config = dict(
    input='waveform_16khz',
    arch='gmlp',
    mlp_ratio=4,
    label_smoothing=0.1,
    residual_init='none',
    lr=0.011,
    steps=7700,
    batch_size=192,
    warmup_steps=770,
    weight_decay=0.04,
)
Rows from block 3, named by matrix and row number. Rows with one number belong to one neuron. Each number is 200 + 40 x the weight over the matrix's rms, rounded and kept within 0 to 999. All counts start at 0.
# u: gMLP up (value half) (model.blocks.3.mixer.u.weight, 768x384), inputs 0-54
# v: gMLP up (gate half) (model.blocks.3.mixer.v.weight, 768x384), inputs 0-54
# out: gMLP down (model.blocks.3.mixer.out.weight, 384x768, transposed), outputs 0-54
u.489,164,144,252,190,201,215,226,213,236,142,198,183,82,260,139,198,239,168,180,117,219,179,282,203,238,213,150,313,185,230,131,128,208,192,182,216,287,184,239,221,249,320,166,217,239,202,154,122,176,120,248,186,281,209,214
u.490,192,213,160,193,245,221,204,228,243,187,172,196,166,164,232,201,220,242,232,223,133,150,126,191,185,189,209,163,222,162,213,230,166,202,240,152,222,258,165,208,211,212,197,221,182,199,213,222,136,181,153,201,161,227,179
u.491,222,220,228,220,192,191,224,267,219,266,205,167,167,246,210,182,215,187,137,246,273,229,157,161,280,261,189,189,229,226,170,172,188,183,207,234,252,170,246,178,232,167,180,144,194,201,210,207,201,259,180,191,228,200,195
u.492,245,200,220,227,259,179,113,145,158,227,273,219,198,163,193,196,190,234,225,177,260,223,275,210,201,229,198,202,240,190,215,145,135,239,156,87,218,233,153,233,216,210,137,198,219,202,181,188,156,124,211,206,159,254,207
u.493,243,191,252,198,196,183,145,230,236,196,253,174,146,172,188,208,184,232,212,187,221,229,167,218,228,189,96,232,245,171,152,212,182,119,167,240,160,216,236,254,206,207,244,140,143,155,231,171,178,144,207,217,162,185,184
u.494,138,195,182,196,170,126,153,194,254,261,227,147,184,171,197,133,184,188,269,181,248,167,206,225,258,323,303,238,222,157,210,219,215,249,235,187,214,94,169,233,111,168,211,146,223,243,258,217,220,138,224,248,174,170,239
u.495,186,209,231,235,195,238,203,251,208,206,213,192,161,217,203,181,165,202,228,248,225,192,205,177,198,202,185,225,176,204,216,204,181,171,221,204,226,196,229,151,206,214,166,194,225,215,193,182,180,204,198,206,194,200,205
u.496,210,222,171,213,226,190,184,199,217,207,189,203,201,183,162,201,187,187,179,201,213,194,197,195,222,209,193,179,202,199,165,188,221,207,214,207,192,167,196,213,212,189,204,202,190,159,200,209,198,212,163,217,186,194,232
u.497,191,209,213,221,196,206,174,196,213,186,196,177,217,233,199,200,212,199,203,197,171,199,216,211,219,208,187,209,219,216,223,227,209,187,196,198,208,164,205,172,212,221,196,188,215,184,210,181,202,188,184,189,200,185,198
u.498,202,180,192,176,159,190,210,162,160,188,158,196,180,196,180,186,166,221,218,156,155,229,267,209,211,211,238,187,198,261,236,222,179,281,207,222,205,172,181,220,194,199,154,161,207,205,233,145,217,171,164,233,183,250,171
u.499,123,204,182,190,113,255,198,232,129,267,228,236,262,229,223,168,256,238,181,191,173,207,262,241,158,228,164,139,268,134,210,162,281,161,232,155,244,148,268,195,242,226,221,162,175,241,150,149,199,228,165,230,276,138,209
u.500,246,201,150,183,199,296,224,254,209,264,261,266,147,139,203,127,249,273,196,136,137,232,155,222,226,163,149,205,170,232,252,183,230,179,198,222,157,175,201,292,193,253,162,236,182,166,153,301,258,163,234,251,163,241,115
u.501,218,236,183,180,186,189,229,191,215,165,206,198,219,192,239,255,217,170,166,235,231,179,178,198,247,149,157,183,224,198,193,204,260,213,181,145,215,202,173,203,133,190,195,212,190,189,173,166,174,218,225,201,191,184,211
u.502,165,232,212,144,210,165,166,257,170,198,206,160,197,203,178,193,179,181,200,193,188,173,202,206,220,183,160,174,177,237,205,201,211,170,214,248,193,168,223,191,211,221,170,152,205,184,194,170,214,254,193,145,187,224,213
u.503,122,211,72,182,143,190,248,261,179,175,141,185,251,255,253,232,110,205,189,226,167,238,278,171,203,151,140,172,257,126,265,150,133,248,202,231,256,168,229,156,155,169,263,159,104,174,217,121,145,266,235,188,245,208,188
u.504,220,206,262,251,130,169,187,265,260,82,164,158,178,218,266,205,169,262,100,214,271,189,164,122,194,216,171,198,256,187,247,212,176,239,176,226,244,195,251,186,136,232,148,183,197,123,279,252,215,154,196,165,138,209,220
u.505,195,146,328,173,267,150,171,201,190,221,182,255,222,201,172,132,229,207,235,209,247,190,168,212,216,191,302,197,278,311,153,207,271,210,143,180,232,215,166,81,236,262,246,142,179,281,140,304,174,132,224,244,254,173,199
u.506,94,284,229,158,167,267,154,166,204,201,206,170,255,234,235,226,205,257,228,193,233,208,224,213,186,253,108,253,178,184,202,248,270,204,216,162,170,239,215,176,144,268,181,109,178,255,195,278,165,200,278,215,113,276,214
u.507,222,212,162,203,186,216,226,171,276,186,243,252,188,289,198,188,133,243,262,214,240,208,162,217,216,211,201,205,171,189,140,133,204,198,300,197,185,194,234,249,239,189,221,184,294,209,182,164,239,237,222,148,192,230,214
u.508,193,181,199,204,173,177,203,180,215,199,202,176,191,189,184,210,196,165,177,195,157,207,219,195,211,213,198,184,236,193,174,175,229,199,207,221,196,194,171,177,256,166,205,191,228,185,192,199,167,188,209,213,188,187,180
u.509,203,194,195,205,203,198,187,192,204,190,184,188,212,209,197,181,189,194,204,201,191,219,218,213,183,199,189,188,206,186,196,202,206,191,185,186,198,198,224,191,215,208,197,222,204,177,195,211,205,204,209,225,199,202,197
u.510,140,230,226,258,247,151,252,281,166,312,143,312,156,298,98,251,180,147,205,155,251,200,214,169,171,237,218,246,206,213,110,140,179,148,165,169,199,256,186,217,130,252,218,189,83,257,272,185,191,195,184,126,200,202,125
u.511,256,206,185,146,234,202,152,196,313,192,151,160,236,181,194,208,236,285,92,260,226,229,143,308,119,250,163,226,167,244,212,101,219,164,194,230,179,297,245,200,249,212,246,151,197,247,177,187,240,150,228,255,199,177,188
u.512,190,212,159,214,247,203,225,204,176,188,164,177,224,162,187,158,182,223,208,215,197,176,212,193,180,195,169,192,204,235,180,204,200,251,235,252,210,189,196,188,196,191,163,140,223,233,197,168,229,196,161,196,217,205,220
u.513,200,175,266,205,275,209,263,186,178,171,213,201,204,206,264,149,241,202,204,160,233,195,219,227,149,240,170,218,132,216,121,231,181,225,111,165,246,336,211,201,185,125,197,157,170,170,137,177,269,158,206,159,196,159,102
u.514,232,185,198,198,184,192,178,181,190,229,175,206,233,210,183,171,171,249,187,208,210,206,179,203,214,156,198,183,210,221,229,167,224,177,258,211,244,251,250,217,258,198,182,226,187,214,198,128,251,137,209,191,209,182,183
u.515,203,152,173,138,126,262,138,213,187,239,168,171,235,267,196,218,194,294,100,191,240,129,217,111,222,229,179,172,203,234,252,242,124,182,231,184,202,100,261,219,162,153,120,98,234,181,81,156,217,171,155,153,205,206,238
u.516,201,84,201,223,213,204,166,154,151,237,205,139,236,237,241,190,190,113,193,179,181,200,196,217,304,198,140,225,233,202,170,116,200,165,182,266,250,224,226,242,188,166,192,182,220,165,132,175,142,212,247,205,234,154,198
u.517,228,178,254,275,274,168,366,167,174,252,208,160,269,139,161,221,219,239,176,278,180,205,110,237,111,158,188,98,100,214,189,182,213,247,302,154,115,322,203,163,171,171,234,247,214,315,129,183,222,153,201,164,241,191,149
u.518,171,170,251,225,198,208,195,243,221,106,252,140,199,222,230,156,299,139,225,166,253,266,164,170,236,157,195,190,255,214,279,223,177,139,153,221,202,195,224,172,132,219,135,186,211,225,189,124,207,173,181,239,223,178,203
u.519,195,206,272,256,243,149,197,156,249,205,196,266,184,170,260,186,235,214,206,222,189,214,223,232,253,231,214,168,224,226,171,183,250,156,199,230,199,136,185,212,196,253,161,251,152,237,155,200,195,203,225,248,233,163,168
u.520,214,254,181,113,214,174,205,171,214,153,246,233,249,198,159,173,184,242,211,159,240,208,236,235,210,107,147,239,83,212,138,219,219,197,150,252,232,203,158,235,212,210,172,280,219,268,129,239,163,229,179,232,211,210,226
u.521,181,185,199,211,185,222,190,213,202,209,203,229,170,209,200,193,195,203,197,211,201,197,208,187,192,218,218,199,202,196,204,203,190,200,180,188,207,180,198,156,225,204,222,217,209,185,180,207,179,200,162,188,188,216,199
u.522,171,217,157,244,213,186,228,198,210,174,219,196,183,201,207,181,240,203,221,198,180,208,202,206,197,216,199,189,183,182,182,205,209,216,173,209,232,217,213,214,210,216,198,207,155,232,222,169,215,232,204,201,184,245,205
u.523,144,210,350,170,240,279,261,275,113,170,81,123,299,159,107,188,162,143,176,91,307,205,204,222,269,197,239,281,220,122,113,223,216,175,252,182,100,254,198,220,221,193,162,274,253,239,187,265,216,271,291,190,247,220,158
u.524,149,107,139,202,120,192,223,119,200,207,189,172,169,173,194,248,225,149,256,157,216,271,228,201,212,259,177,191,189,175,108,299,253,213,215,269,222,225,67,157,119,226,220,160,183,222,278,239,220,146,174,224,319,239,126
u.525,149,179,183,200,198,232,233,273,147,207,178,218,180,155,131,237,237,210,233,151,117,221,109,184,155,242,213,214,223,190,268,240,271,230,131,156,227,233,141,210,227,147,152,170,197,236,162,227,222,200,119,145,182,167,235
u.526,93,246,248,195,218,227,272,155,245,263,235,125,261,157,211,273,115,306,238,272,205,245,164,134,223,216,223,162,172,176,185,189,209,233,164,215,192,174,178,105,230,165,166,256,208,123,197,209,123,217,153,218,189,157,281
u.527,211,217,253,235,170,225,206,201,198,255,203,147,204,236,225,181,235,217,191,94,196,224,115,180,281,252,129,191,262,204,232,260,215,218,166,175,252,191,183,253,229,306,159,233,226,263,159,105,200,192,136,145,193,166,253
u.528,119,181,292,239,192,313,108,232,138,181,308,236,180,186,192,206,183,207,193,183,190,187,191,249,213,166,183,272,267,201,173,201,242,265,205,164,249,255,280,237,151,188,163,189,229,270,159,211,234,148,148,246,101,162,228
v.489,168,286,208,120,173,247,243,190,263,226,174,156,213,220,231,159,153,241,203,193,140,229,282,248,181,205,344,249,167,135,268,209,188,251,188,241,210,180,205,168,218,206,194,227,229,150,176,201,207,171,221,171,124,134,293
v.490,171,153,165,161,195,197,277,185,185,193,175,220,181,281,196,261,160,180,159,190,180,173,171,219,205,206,207,144,256,185,205,188,160,177,213,161,180,186,178,226,174,184,166,225,127,172,154,187,197,185,260,232,160,196,157
v.491,233,257,188,130,197,238,202,204,258,198,217,180,276,186,195,219,221,167,187,175,181,190,206,165,253,148,292,186,215,224,180,203,166,148,163,153,233,251,180,152,180,228,116,193,210,201,139,188,215,164,155,246,190,191,169
v.492,212,157,222,178,259,169,216,146,163,162,236,175,120,284,171,151,182,257,228,189,175,206,171,203,240,235,177,234,209,252,177,215,142,101,182,157,240,99,192,153,195,199,162,267,209,146,218,267,163,51,166,170,275,215,185
v.493,209,189,214,156,219,174,146,189,164,139,162,231,140,198,196,208,230,196,238,199,211,177,180,195,199,144,188,178,200,154,112,271,178,272,224,170,203,169,32,184,220,157,208,173,281,232,227,276,266,247,186,177,232,212,208
v.494,155,170,169,177,227,168,189,221,207,105,163,253,234,181,167,257,219,133,120,245,248,232,240,203,143,258,220,244,211,173,200,202,156,212,127,202,280,191,179,284,169,278,181,191,150,274,273,266,186,265,174,235,175,115,175
v.495,216,218,219,219,223,183,195,201,214,178,203,208,199,205,229,187,190,215,201,200,198,218,205,184,184,183,181,177,189,190,205,221,178,190,222,189,190,222,178,221,197,188,203,245,219,183,195,192,175,198,176,192,205,194,202
v.496,188,195,191,225,202,201,184,210,195,202,200,199,198,209,205,195,217,188,229,197,191,197,191,197,199,204,188,198,215,182,205,202,209,181,184,187,212,219,177,217,206,198,189,238,196,219,211,187,226,214,216,200,227,185,202
v.497,197,183,202,214,208,203,192,226,207,208,205,214,189,193,213,224,185,215,217,206,180,182,198,188,197,203,222,198,182,190,216,186,208,201,203,189,205,209,210,184,248,211,192,214,198,185,200,173,189,219,197,221,183,197,211
v.498,237,205,191,237,216,190,224,216,153,143,152,169,179,183,204,211,213,206,199,169,161,181,223,218,204,210,160,224,181,202,148,220,177,177,232,225,218,211,175,182,211,207,231,234,227,177,189,189,192,205,167,189,225,197,162
v.499,163,190,159,208,245,236,122,252,271,266,244,299,247,243,259,243,193,202,230,136,99,153,296,230,155,191,117,226,143,243,227,206,218,162,272,169,215,284,245,247,197,249,188,219,154,206,230,202,243,225,229,172,182,186,220
v.500,235,176,135,162,227,286,276,213,281,246,254,221,86,205,179,188,181,212,180,235,185,237,184,188,168,294,144,148,215,208,240,235,178,225,197,239,273,261,268,221,248,241,222,211,234,199,122,169,186,194,186,230,217,176,167
v.501,193,227,234,244,193,191,210,179,175,162,231,200,176,206,192,199,194,201,214,194,166,193,188,191,218,190,212,269,199,258,191,207,202,157,194,222,208,228,226,176,248,210,193,165,175,194,197,173,149,206,156,209,195,183,185
v.502,219,189,221,222,228,161,177,191,204,163,170,150,172,225,177,194,167,239,206,155,188,214,244,234,219,196,178,197,207,242,191,220,233,250,207,218,204,215,192,197,220,228,231,221,221,178,190,176,202,243,167,208,262,184,170
v.503,213,175,181,174,165,239,187,143,136,178,216,250,128,179,138,302,166,167,203,206,203,144,167,88,214,198,217,179,217,256,245,163,238,179,226,255,293,279,171,191,189,161,238,156,151,183,264,132,157,222,203,249,219,154,155
v.504,266,217,181,196,158,183,144,216,243,203,98,182,212,284,209,126,214,132,127,220,232,196,170,191,152,224,197,182,296,234,236,266,213,249,208,301,106,171,192,218,269,171,176,168,267,166,191,243,203,357,109,142,153,229,315
v.505,189,203,223,182,122,158,163,254,172,185,148,76,115,164,273,157,201,228,139,148,170,244,111,179,249,97,134,196,196,217,156,155,247,301,217,110,164,148,219,210,278,208,197,292,145,187,196,149,282,102,225,262,193,170,158
v.506,250,292,244,137,238,260,197,269,162,179,206,225,182,147,226,123,103,166,240,224,213,162,238,214,143,211,178,176,179,243,219,174,136,237,211,275,182,249,218,193,198,128,223,322,229,123,191,186,180,226,115,352,177,188,199
v.507,174,209,204,293,143,228,163,232,246,209,225,268,187,193,223,258,187,246,228,212,205,219,212,179,221,216,182,192,191,157,195,243,209,253,208,200,204,221,197,171,214,234,151,209,201,171,184,244,173,207,215,171,248,213,222
v.508,213,197,197,200,178,208,176,208,189,210,196,173,211,184,197,202,222,194,191,202,206,209,184,209,194,172,202,204,195,203,203,190,216,205,204,216,190,205,212,204,197,207,200,202,220,197,209,204,189,211,197,187,198,195,186
v.509,198,203,203,190,193,200,200,190,190,193,199,194,203,196,215,197,193,193,180,198,196,211,193,203,183,219,196,197,196,192,216,206,207,209,208,199,202,206,215,203,197,203,190,196,195,205,203,210,210,210,198,221,198,190,203
v.510,200,173,283,257,155,77,170,237,194,157,230,135,258,223,200,270,181,198,212,279,124,129,209,139,226,188,197,214,192,144,252,169,265,185,123,207,122,165,168,186,156,184,229,191,209,111,266,160,154,194,147,191,128,210,180
v.511,143,185,244,200,226,177,138,235,206,168,200,245,290,192,214,180,223,218,197,164,178,142,178,216,254,284,225,123,291,214,230,226,118,269,189,223,269,155,215,297,197,180,132,164,282,314,232,225,177,222,141,173,230,179,193
v.512,227,171,187,219,190,231,171,241,185,158,187,229,207,196,219,169,202,199,222,216,199,178,235,198,175,192,191,186,205,187,218,202,183,149,165,199,227,175,199,201,251,212,213,200,190,231,183,213,179,190,218,206,164,192,196
v.513,204,287,264,164,173,227,204,197,285,154,190,163,291,247,200,129,191,218,226,230,182,237,243,145,194,187,192,168,190,199,149,215,160,139,214,249,170,230,142,253,224,220,183,243,140,242,193,235,191,230,150,219,248,251,149
v.514,254,163,213,148,192,221,199,140,261,211,177,222,217,191,134,215,217,193,196,160,201,189,196,165,194,197,182,260,181,171,230,216,241,198,193,156,163,211,169,182,172,192,179,209,221,233,252,220,177,158,232,246,225,251,162
v.515,186,175,249,235,113,207,115,148,174,131,122,155,263,257,283,188,248,177,263,317,213,243,165,165,226,276,151,151,196,280,199,302,256,140,227,193,137,74,196,156,252,211,188,173,314,176,233,150,249,168,225,205,204,121,211
v.516,158,114,285,155,236,147,132,165,227,87,205,249,207,71,205,252,168,133,184,150,133,214,246,172,217,147,135,102,192,203,161,151,215,210,183,182,226,201,190,144,206,197,199,137,215,239,211,202,280,191,203,182,198,195,279
v.517,157,177,248,251,169,272,259,184,220,220,227,158,247,265,284,179,204,238,254,150,150,112,258,169,121,257,206,114,92,69,104,89,123,177,269,222,252,180,167,150,146,317,214,122,242,247,242,149,268,316,205,209,287,284,180
v.518,225,273,265,153,206,236,181,252,236,255,214,155,132,290,216,171,178,233,342,213,115,192,109,146,192,218,172,232,215,186,170,178,202,139,125,188,191,240,170,204,188,163,182,208,177,322,170,200,136,214,236,190,241,122,193
v.519,148,219,151,225,194,218,147,237,171,207,212,142,215,210,209,159,180,189,224,183,187,186,213,161,217,223,203,190,170,215,225,261,218,148,213,191,252,225,191,190,231,164,236,192,185,197,184,128,210,220,247,243,245,259,135
v.520,264,188,203,211,171,199,263,190,230,184,160,208,211,161,126,109,98,244,174,181,210,201,186,200,188,218,178,240,140,218,111,174,185,194,220,207,202,207,154,216,238,150,167,199,112,259,161,123,221,138,152,233,232,272,156
v.521,202,196,199,196,197,188,197,230,199,180,212,198,203,187,202,189,191,201,198,194,183,183,196,207,204,197,202,191,197,212,211,191,206,188,179,203,204,200,183,196,214,192,199,195,213,189,193,185,193,184,217,222,214,181,191
v.522,210,198,212,213,246,234,207,229,191,178,177,206,215,174,205,190,232,179,200,212,207,183,184,203,188,195,204,199,176,192,217,181,219,204,201,203,222,208,184,172,225,204,176,191,178,213,218,219,242,208,217,182,208,182,179
v.523,229,215,186,127,161,188,146,198,220,235,140,231,102,158,179,202,142,229,130,216,264,231,201,201,329,268,181,234,198,167,269,320,203,215,100,193,245,141,173,182,278,160,223,69,249,287,245,189,248,268,232,165,204,159,220
v.524,211,231,178,205,129,156,322,209,151,210,177,190,159,250,162,275,276,258,133,208,200,108,157,120,185,248,285,64,202,188,150,197,211,154,187,259,242,205,263,223,166,160,182,171,80,204,176,310,114,139,273,215,191,211,205
v.525,233,228,129,177,261,204,156,244,283,172,267,279,196,218,136,274,217,216,240,193,142,187,174,192,174,173,268,177,120,230,235,187,145,118,238,232,197,240,173,275,204,239,204,298,193,167,118,247,252,218,185,171,193,257,239
v.526,236,168,185,211,252,168,161,232,185,104,182,255,248,197,105,245,254,230,125,102,253,235,266,213,226,197,236,255,187,201,289,212,270,260,216,233,163,171,264,251,191,166,148,200,224,141,189,267,226,185,269,306,251,177,165
v.527,193,199,269,248,187,92,184,200,226,266,274,196,285,176,211,156,198,238,247,232,164,220,189,186,199,311,182,194,133,142,204,176,209,142,179,211,230,215,213,203,203,160,218,196,159,130,143,171,233,250,232,211,99,147,183
v.528,240,264,229,160,176,249,197,192,140,315,210,214,239,208,329,182,168,226,206,306,144,276,228,152,102,155,233,310,229,171,277,201,279,296,226,254,235,177,222,325,182,256,136,198,67,219,272,140,129,228,254,153,131,173,145
out.489,195,221,112,131,253,184,183,166,183,198,248,239,140,267,263,273,213,230,249,265,181,192,202,146,256,249,220,142,205,219,276,245,229,159,219,208,141,218,185,194,178,212,165,148,283,129,297,161,170,200,166,151,156,185,255
out.490,158,201,131,226,234,224,156,254,288,217,115,296,243,168,148,238,279,190,209,188,220,277,201,183,232,210,118,295,230,223,265,170,238,161,159,201,212,176,235,176,147,215,186,206,237,174,193,184,252,173,205,137,139,215,225
out.491,174,197,242,144,180,183,172,243,203,189,159,214,158,233,180,237,153,219,242,213,155,240,142,155,217,186,214,191,225,142,212,201,211,216,266,198,189,180,197,225,234,220,249,191,190,170,197,200,189,170,216,174,142,131,226
out.492,175,260,187,252,189,121,220,192,233,280,206,333,236,192,155,196,282,190,221,217,197,151,294,260,182,178,161,126,290,143,163,169,232,242,138,240,177,273,245,233,250,214,256,242,242,235,250,202,206,275,229,219,163,204,243
out.493,146,225,206,196,212,180,168,226,158,229,123,215,301,215,222,191,280,144,232,216,249,156,215,144,205,177,200,200,218,252,192,143,160,127,120,184,228,139,185,220,222,217,174,168,241,222,318,212,201,247,126,222,196,264,274
out.494,200,170,237,245,222,237,201,227,204,200,114,192,217,248,191,217,279,176,130,176,227,244,203,214,172,199,203,150,149,127,191,126,203,255,191,218,141,268,222,172,236,246,195,305,124,227,191,186,208,184,145,153,215,142,259
out.495,207,178,212,208,204,189,179,190,194,195,176,180,205,203,206,175,213,214,219,196,215,203,220,228,199,190,223,168,218,201,207,227,220,192,138,194,199,200,176,246,236,207,202,202,164,184,204,185,205,205,196,191,219,209,194
out.496,178,175,217,183,221,229,210,191,208,198,197,208,222,186,225,207,200,201,211,188,196,217,201,220,204,197,211,224,232,213,217,218,215,197,204,222,205,217,219,201,203,206,181,185,190,200,220,188,208,194,233,204,203,196,205
out.497,183,180,191,204,225,184,199,233,205,204,196,201,206,207,182,193,191,201,187,209,204,182,177,208,202,150,204,191,187,198,186,189,200,224,217,217,184,189,194,199,201,198,168,171,200,207,194,221,200,183,180,196,234,211,219
out.498,205,166,209,193,157,229,183,190,242,203,194,189,253,245,215,198,215,179,210,185,241,216,252,207,194,191,178,189,219,202,207,177,163,194,235,196,186,132,182,184,208,203,204,189,252,164,243,229,156,188,218,226,228,163,219
out.499,211,192,160,204,149,143,169,178,246,142,179,123,260,199,265,203,244,168,248,181,260,96,158,239,202,242,241,225,155,173,248,252,221,193,201,258,164,203,291,174,256,175,223,282,244,163,138,192,251,210,181,230,183,207,132
out.500,243,188,261,227,208,203,258,280,206,138,159,213,229,218,236,191,252,213,193,283,212,86,214,225,196,127,143,123,174,209,123,180,214,175,142,235,238,309,162,230,164,212,245,214,191,252,198,246,141,222,168,170,256,214,249
out.501,164,211,166,158,231,192,185,220,215,222,213,191,215,225,169,207,181,213,185,182,191,227,198,215,177,191,226,187,181,218,192,136,143,173,210,189,200,160,173,171,212,212,216,160,240,208,240,173,167,232,215,235,177,223,207
out.502,168,215,201,217,175,205,190,172,195,204,122,182,259,203,202,219,183,167,190,170,174,191,174,201,209,136,176,169,217,246,221,244,224,213,199,182,214,240,175,201,222,161,187,190,152,193,204,214,205,153,226,197,238,190,227
out.503,176,223,237,239,252,289,185,139,164,157,169,167,268,159,188,228,202,236,218,192,259,212,236,137,296,138,186,229,206,148,184,196,259,133,182,279,236,154,186,185,152,236,226,231,273,179,132,149,150,198,264,158,84,269,201
out.504,217,163,176,205,131,189,299,167,228,141,210,175,113,219,215,229,156,142,161,208,147,290,128,194,79,118,260,219,280,237,265,178,233,237,277,217,235,188,159,126,183,170,250,299,147,238,54,261,221,229,200,256,132,203,225
out.505,261,220,300,274,145,194,312,243,235,116,193,70,205,238,242,151,223,164,214,141,254,218,236,277,259,222,260,203,250,114,294,235,229,94,238,213,153,265,302,159,156,131,235,204,142,173,211,194,257,186,113,181,148,169,256
out.506,155,199,166,90,330,185,239,204,167,146,252,192,193,265,161,183,168,226,159,157,172,213,240,253,167,192,235,177,217,232,148,215,180,214,206,194,155,301,197,190,224,229,228,180,185,227,167,145,159,254,233,223,185,246,198
out.507,196,181,206,229,185,165,99,169,210,184,189,239,205,165,190,191,232,134,216,107,219,201,188,205,216,197,176,235,159,190,185,279,228,208,188,224,231,176,178,276,181,207,218,170,216,227,156,223,201,208,229,205,243,182,220
out.508,196,223,169,213,202,197,211,224,198,178,182,181,189,222,211,205,175,193,226,197,219,210,204,238,207,166,229,208,182,219,209,213,200,178,220,174,206,200,235,203,181,193,189,234,180,196,193,200,190,186,229,201,174,196,186
out.509,195,215,205,199,197,175,210,198,189,207,179,205,208,208,203,200,228,193,207,199,206,175,202,195,211,201,221,209,179,206,204,206,216,203,200,219,211,212,191,207,185,207,200,175,204,203,217,163,207,207,207,188,195,184,213
out.510,193,172,233,276,196,293,273,227,176,170,282,165,195,186,239,236,215,299,196,158,161,269,189,309,163,163,173,153,157,151,159,163,208,239,174,223,288,226,250,231,221,196,245,217,185,180,184,261,155,135,282,220,249,172,129
out.511,146,123,168,141,259,259,220,186,142,180,140,244,221,202,199,211,227,235,175,130,169,209,184,177,117,191,216,223,238,221,211,251,267,144,198,188,174,209,140,215,154,214,201,252,225,157,241,184,208,200,120,228,167,240,153
out.512,208,167,210,180,201,148,211,173,232,204,234,190,162,215,254,201,205,208,202,222,152,195,158,202,159,219,223,235,225,223,199,219,182,178,153,192,203,188,220,189,233,187,225,216,144,211,157,226,166,173,202,180,186,184,189
out.513,223,194,151,181,166,243,190,210,169,226,220,245,280,187,235,208,155,185,316,280,126,115,204,161,126,234,211,181,215,242,187,197,181,160,228,62,128,293,147,222,243,252,228,251,204,152,181,258,300,179,188,243,253,134,241
out.514,214,250,228,179,271,192,109,239,186,229,229,169,164,169,137,239,219,219,242,218,193,214,205,211,208,228,154,189,252,194,193,150,173,203,157,214,180,188,186,228,219,170,281,190,239,260,177,187,204,248,230,176,195,162,245
out.515,302,207,185,170,199,238,213,162,179,164,160,218,205,107,209,155,219,185,293,154,216,164,155,256,219,118,141,214,244,233,175,173,189,199,132,322,166,206,209,200,161,150,141,146,247,149,280,209,251,214,161,122,169,196,106
out.516,129,228,227,93,126,256,236,247,199,141,245,243,124,210,165,203,217,141,176,193,251,178,154,104,158,215,162,285,144,206,176,187,168,189,186,233,196,155,228,214,260,271,190,222,208,148,169,240,180,253,218,190,270,268,213
out.517,184,247,231,161,219,269,236,165,278,195,238,209,149,229,231,132,195,214,133,169,155,199,202,211,173,211,276,207,269,279,182,146,163,183,231,197,193,230,287,215,151,225,174,246,304,123,158,216,249,177,143,146,206,245,127
out.518,162,160,160,193,211,139,202,176,108,217,167,178,245,195,257,169,237,250,281,195,182,229,172,271,200,174,145,182,111,286,180,181,314,268,134,184,237,231,156,289,257,226,161,231,212,189,173,234,148,162,209,162,148,149,282
out.519,131,185,209,206,214,230,204,189,149,211,176,189,184,177,202,176,177,226,194,136,239,176,155,166,162,210,221,205,201,216,208,192,196,224,253,222,233,206,228,209,218,201,189,200,223,207,220,225,262,216,214,227,217,197,202
out.520,133,255,206,212,210,218,151,154,157,166,259,200,198,182,257,188,157,195,195,194,159,231,248,165,125,224,233,89,199,221,155,204,81,215,264,230,124,167,261,267,241,179,272,177,180,117,231,181,205,211,203,163,167,251,183
out.521,200,209,175,181,199,191,212,180,203,194,200,190,250,161,217,200,205,211,196,186,180,202,210,202,216,201,207,217,189,209,197,200,180,195,209,186,203,193,207,218,172,228,226,180,180,211,205,200,241,194,214,216,223,173,212
out.522,204,194,204,199,191,161,167,217,208,210,179,189,253,204,205,229,190,220,180,219,205,218,178,203,177,175,198,219,204,198,212,210,194,200,203,222,160,192,182,212,205,183,211,219,247,205,208,234,196,194,193,175,228,223,174
out.523,160,243,214,181,252,165,279,259,233,281,168,150,220,223,287,89,127,150,208,140,163,218,188,191,146,203,182,165,163,101,235,206,220,160,202,270,165,151,196,239,239,70,218,89,255,182,292,230,170,199,239,310,124,271,312
out.524,189,162,191,262,177,239,116,207,225,259,238,217,110,241,214,158,191,178,211,128,206,289,240,148,185,203,186,190,212,152,317,160,256,194,135,191,159,268,201,215,199,192,105,214,235,177,122,189,188,162,149,284,178,182,211
out.525,186,211,193,304,182,166,189,190,169,174,247,245,175,186,220,159,214,130,179,185,168,238,164,239,251,191,190,208,212,201,256,238,222,171,140,283,241,202,235,154,224,219,214,130,236,287,200,226,214,188,223,254,132,229,206
out.526,167,198,181,132,256,171,271,139,78,240,214,211,253,209,177,201,192,199,192,220,203,265,179,164,246,188,224,188,188,246,216,176,144,200,129,182,190,173,213,158,151,174,155,203,190,165,126,149,172,216,297,232,180,156,213
out.527,190,245,185,187,233,202,137,160,197,202,179,187,195,266,222,204,188,236,244,230,301,216,231,172,162,196,289,261,143,209,182,134,175,227,168,233,153,211,273,199,237,142,243,228,193,261,202,169,218,202,169,180,175,184,256
out.528,167,204,97,159,205,242,138,223,230,97,189,145,252,103,235,129,172,224,206,93,206,225,202,194,135,89,264,175,153,195,195,194,187,189,205,213,227,189,127,150,292,96,206,238,240,132,306,255,223,277,115,177,319,145,178